From a checkpoint of a small sound classifier.
Model: log mel input, norm layernorm, moe expert_choice, num experts 32, patch size [8, 8], layers 8, width 256.
Training: 9200 steps, batches of 128, held-out accuracy 98%.
Rows from block 5 of a small sound classifier, named by matrix and row number. Rows with one number within an expert belong to one neuron, the router's apart. Each number is 200 + 20 x the weight over its row's rms, rounded and kept within 0 to 999. All counts start at 0. After the name is the row's rms in percent of the matrix's.
Before each expert's rows are labels from the 100 clips, of 14976, where the router gives the expert most weight on average: "top examples" is what is common among them. Only what is clearly more common there than usual is listed. The data: telephone keypad tones over noise or synthetic speech.
# router: router (model.blocks.5.mlp.router.weight, 32x256, trained with AdamW), inputs 0-127
# up: expert up (model.blocks.5.mlp.up, 32x256x256), inputs 0-127
# down: expert down (model.blocks.5.mlp.down, 32x256x256, transposed), outputs 0-127

# expert 6
top examples: key "0"; last key: 0
router.6,086,203,190,211,217,168,200,204,221,230,229,205,190,196,231,197,205,189,184,213,222,178,200,238,210,190,218,195,174,182,209,231,200,197,186,216,250,234,210,192,227,191,175,168,191,192,231,226,173,215,174,212,223,212,250,219,213,180,198,204,196,249,209,161,184,168,180,230,193,206,188,145,213,214,217,202,169,178,179,179,189,199,196,196,217,193,205,179,183,214,203,210,188,196,179,232,188,208,195,211,193,175,196,179,234,202,212,200,226,222,180,246,181,223,192,192,177,212,158,168,159,172,220,209,207,216,182,191,211
up.0,215,241,183,210,230,198,176,198,195,236,192,218,188,208,201,199,184,193,216,225,221,165,198,198,211,236,228,199,173,196,194,196,209,212,182,214,241,223,184,163,220,218,196,168,214,183,200,205,198,185,192,227,200,151,221,216,254,184,208,212,220,211,180,221,204,203,178,227,174,195,198,174,224,211,197,192,151,212,202,176,196,223,196,173,205,176,202,213,187,200,209,176,197,199,205,183,195,235,221,230,190,214,207,186,182,188,184,193,195,189,159,202,168,208,152,227,201,219,199,249,188,186,186,181,200,193,189,197,204
down.0,247,181,203,184,195,194,190,192,201,197,211,185,198,181,235,186,229,201,199,168,187,193,236,203,176,209,208,191,238,175,223,196,225,173,209,197,174,197,199,239,189,186,197,232,184,216,188,200,198,200,218,212,176,223,223,202,193,170,199,213,180,209,185,182,192,170,200,193,216,245,195,214,161,211,205,211,214,202,201,235,197,195,169,196,212,203,206,214,202,157,202,212,198,207,202,210,205,200,208,171,204,199,191,197,198,201,225,206,198,215,207,202,205,209,213,198,193,201,178,172,234,241,182,228,184,195,157,213,175
up.1,177,191,216,219,225,191,167,195,204,177,173,168,185,177,191,209,190,226,187,205,196,147,224,203,164,202,221,202,204,186,220,215,209,231,184,214,233,237,221,189,232,178,206,186,178,208,253,214,182,191,228,194,232,198,244,169,237,181,177,187,219,191,224,227,195,187,161,214,172,195,187,234,175,227,186,201,202,217,171,176,208,188,192,180,221,177,224,219,207,194,224,221,215,197,232,234,193,230,210,201,179,178,197,177,230,216,217,190,228,201,166,194,185,213,209,260,182,187,184,171,185,190,243,199,177,204,196,181,210
down.1,183,230,197,229,162,190,229,175,211,194,196,186,176,187,202,190,190,191,219,180,199,228,226,189,217,225,201,163,178,192,218,208,224,175,209,223,193,189,136,171,192,172,183,210,188,216,192,228,183,215,173,194,204,206,214,218,195,200,203,208,189,228,195,200,204,181,188,165,193,235,217,207,182,218,213,215,193,190,222,194,200,159,180,199,267,164,188,221,204,218,212,221,210,205,164,213,184,216,200,185,215,164,198,218,192,170,212,244,208,214,198,190,218,197,203,209,216,207,247,198,191,216,236,224,192,209,217,253,159

# expert 10
top examples: key "2"; last key: 2; pink noise
router.10,075,196,200,189,187,207,225,225,230,175,218,177,146,199,201,222,172,195,214,167,183,173,205,186,224,191,189,166,189,158,198,206,188,194,179,163,198,164,165,199,178,216,222,220,209,194,188,167,190,186,210,218,194,189,212,203,223,193,202,189,206,186,183,204,198,196,227,198,209,223,210,192,226,209,237,210,181,203,219,223,204,187,221,202,176,225,218,211,192,236,195,195,244,211,180,181,212,205,179,201,204,197,190,208,212,229,197,176,239,174,168,182,236,202,230,226,141,202,219,228,180,211,226,187,194,232,230,176,205
up.0,152,188,193,220,214,229,185,195,200,137,187,195,154,209,170,190,193,203,178,173,219,175,183,225,204,179,189,158,193,199,171,161,205,200,202,203,194,183,214,235,205,228,201,213,222,200,195,205,174,221,241,204,207,206,216,196,217,201,195,222,188,201,222,185,215,193,169,220,207,199,221,226,191,180,198,195,195,170,196,182,193,166,193,213,185,217,205,194,200,228,196,189,192,211,194,211,165,137,191,212,202,184,208,215,224,206,218,223,207,185,205,242,210,198,222,189,198,195,192,187,216,227,217,192,185,197,213,228,177
down.0,171,208,204,184,181,190,205,201,187,230,200,198,226,226,174,215,211,185,180,207,206,208,198,189,211,221,177,194,232,179,222,227,194,210,215,183,213,212,169,169,199,167,188,205,161,216,195,211,188,206,172,213,207,216,213,190,198,193,217,176,183,194,209,184,203,216,229,141,232,210,205,185,203,221,180,221,205,229,177,228,219,215,193,201,225,193,200,200,174,180,204,216,210,164,183,195,198,245,203,188,184,187,187,204,184,254,172,177,209,225,192,177,205,174,218,203,222,206,223,208,163,197,225,237,225,196,195,156,208
up.1,009,224,188,192,192,189,201,188,210,225,181,194,214,214,239,219,218,177,216,221,169,199,200,194,180,220,198,199,165,187,165,180,204,206,238,184,207,224,173,174,189,203,221,221,205,223,205,206,214,189,197,235,178,196,196,194,190,204,200,201,193,197,172,196,214,251,185,231,186,164,218,205,234,205,182,184,218,177,185,207,168,228,224,188,220,212,262,208,196,191,243,146,228,194,261,203,173,202,204,207,201,210,202,203,219,213,220,196,181,217,191,187,184,190,198,225,178,206,170,178,173,192,182,180,194,179,194,214,186
down.1,011,223,194,206,208,227,201,203,155,230,217,232,180,219,194,206,214,193,181,187,203,199,198,213,198,237,192,172,219,206,196,184,185,194,187,210,205,201,218,195,201,112,172,185,232,209,214,220,192,192,221,188,220,211,202,186,201,210,208,184,220,206,214,209,188,216,183,166,199,254,160,178,180,223,202,205,210,216,197,180,206,170,197,195,195,214,198,189,176,196,193,206,178,241,164,190,174,189,202,225,201,197,187,207,166,210,130,228,188,214,215,196,215,206,184,203,184,225,254,177,204,213,187,221,200,210,176,182,224

# expert 25
top examples: key "B"; key "7"; last key: B; number of keys: 9
router.25,069,220,229,230,204,220,176,162,176,222,212,198,203,196,188,228,204,192,161,209,219,220,200,228,168,227,164,173,191,202,191,178,245,184,185,230,205,219,204,238,218,179,186,179,181,196,214,203,184,196,180,204,208,205,227,206,182,214,166,199,199,185,193,196,214,168,203,210,195,223,236,192,207,186,161,194,197,191,203,205,249,261,225,237,192,211,154,185,194,223,180,206,203,213,194,209,201,153,208,209,176,202,178,220,224,216,180,214,179,200,202,166,212,209,232,179,204,220,204,198,204,247,201,224,226,202,200,192,223
up.0,010,222,225,212,188,180,214,205,247,177,207,233,169,185,235,213,193,221,215,191,187,173,195,189,213,213,194,195,214,166,192,179,204,186,215,195,180,184,228,245,199,193,215,200,221,222,195,158,171,201,231,153,184,161,162,183,219,180,187,214,191,183,216,239,212,224,206,205,195,221,201,202,158,182,200,193,210,189,213,218,203,159,200,184,155,198,243,194,207,228,213,186,179,220,188,198,200,226,151,179,226,212,225,215,216,204,195,180,212,252,221,197,217,214,192,187,190,215,168,201,202,210,192,187,188,213,227,190,187
down.0,011,174,175,185,186,185,221,166,207,177,184,200,226,231,224,253,175,202,182,191,220,230,168,196,235,188,191,206,195,225,209,198,219,199,165,204,197,216,167,189,196,258,200,203,202,165,197,180,196,212,173,224,207,185,205,194,167,199,231,202,226,187,207,180,202,193,196,204,230,155,191,171,223,171,185,215,200,187,197,205,220,204,225,212,202,215,212,245,205,201,181,217,212,178,226,170,200,224,213,209,169,220,181,210,172,206,225,185,216,181,196,210,192,192,190,204,207,216,208,241,202,217,181,177,219,200,201,216,206
up.1,007,176,184,202,224,201,191,196,192,236,210,184,209,210,176,156,205,182,179,198,197,214,181,206,214,230,208,216,230,221,216,177,226,168,214,187,193,217,168,193,195,215,169,190,200,165,221,229,212,179,167,218,195,191,248,216,187,209,183,195,225,207,206,217,173,225,195,195,184,232,191,174,198,212,198,225,210,192,191,186,177,196,224,213,169,196,182,179,209,183,179,181,208,223,219,213,193,237,242,227,174,190,201,190,161,199,167,214,220,165,206,201,206,183,235,180,178,212,214,189,203,191,188,206,223,200,204,169,204
down.1,008,203,215,201,188,201,196,198,208,243,198,176,212,184,168,194,197,225,225,208,195,193,222,196,167,207,210,181,231,192,191,217,178,236,218,193,202,186,236,189,199,127,175,230,188,210,193,220,229,205,216,198,190,213,188,174,216,214,165,207,207,201,196,195,212,150,210,162,148,194,198,210,182,218,215,193,203,193,219,212,212,219,203,205,198,185,198,215,190,198,211,198,216,167,192,205,205,166,192,167,234,207,221,200,188,212,169,226,172,208,200,192,192,203,184,211,212,187,204,204,201,193,197,206,174,176,172,213,188

# expert 8
top examples: key "B"; last key: B; last key: D
router.8,110,205,189,207,220,221,185,216,220,200,204,220,189,167,218,170,178,183,207,194,216,213,230,214,211,190,203,190,167,194,194,174,223,203,175,213,197,176,232,207,191,189,173,172,228,172,172,163,206,196,181,173,213,169,179,222,182,230,152,243,210,182,200,216,213,189,215,238,188,196,211,214,162,185,195,187,190,185,220,210,223,224,228,230,215,165,179,214,202,216,186,194,201,206,179,225,180,216,205,223,181,213,191,175,216,191,206,229,189,229,187,221,192,238,213,174,209,209,198,220,201,223,205,189,221,205,188,219,192
up.0,023,203,184,205,200,176,187,208,168,239,198,186,198,203,190,219,189,225,202,220,204,199,199,189,200,192,193,218,170,200,214,216,183,225,215,210,191,200,221,154,195,175,207,217,220,199,164,223,204,205,226,214,214,205,203,203,181,187,192,197,231,214,196,203,210,228,204,189,177,214,200,237,211,178,153,211,209,207,195,185,191,186,221,229,189,203,184,197,186,227,194,214,173,171,228,186,192,194,209,241,180,170,179,196,238,178,167,208,171,197,229,196,206,177,187,205,198,216,200,197,166,222,170,212,182,189,207,208,252
down.0,027,178,235,164,201,213,199,199,222,198,214,208,254,175,197,188,196,170,196,205,197,248,223,228,215,214,177,208,184,224,244,195,196,179,192,174,195,219,229,232,194,216,173,213,221,193,214,189,164,213,206,207,168,210,211,176,196,216,192,185,161,186,184,201,157,194,208,213,218,214,190,187,166,195,220,219,209,211,205,218,211,208,197,182,195,200,174,199,193,197,225,214,173,212,181,196,193,208,195,202,169,208,178,196,209,229,202,207,195,179,219,208,237,181,216,181,193,209,208,184,241,214,248,208,193,212,195,191,154
up.1,043,210,211,197,194,215,243,199,188,239,179,208,180,179,223,216,228,186,197,187,211,203,217,199,210,217,196,202,231,194,212,183,208,195,189,156,219,197,186,231,191,194,202,217,203,216,197,175,196,195,220,184,173,226,195,198,201,186,205,199,182,201,169,141,213,131,206,229,212,204,211,196,197,217,208,201,229,168,173,207,206,183,208,182,205,208,196,200,189,199,222,194,212,199,236,202,181,203,160,194,180,190,208,214,160,222,222,206,181,193,211,180,206,211,205,157,235,184,200,165,187,212,210,214,204,177,187,180,175
down.1,042,165,194,208,218,191,177,222,214,214,218,222,193,208,219,218,198,211,198,235,214,214,182,197,186,239,202,177,202,233,193,197,173,210,200,231,179,214,240,195,193,154,212,178,223,192,184,178,209,190,229,200,193,160,208,192,208,196,211,204,201,179,193,228,193,192,181,205,222,205,220,205,231,201,191,174,183,208,192,183,206,228,171,193,190,225,183,168,166,239,181,198,178,178,189,191,177,216,222,192,176,184,212,203,210,201,178,198,181,187,202,204,210,222,215,213,184,192,205,261,188,185,198,186,206,200,217,222,212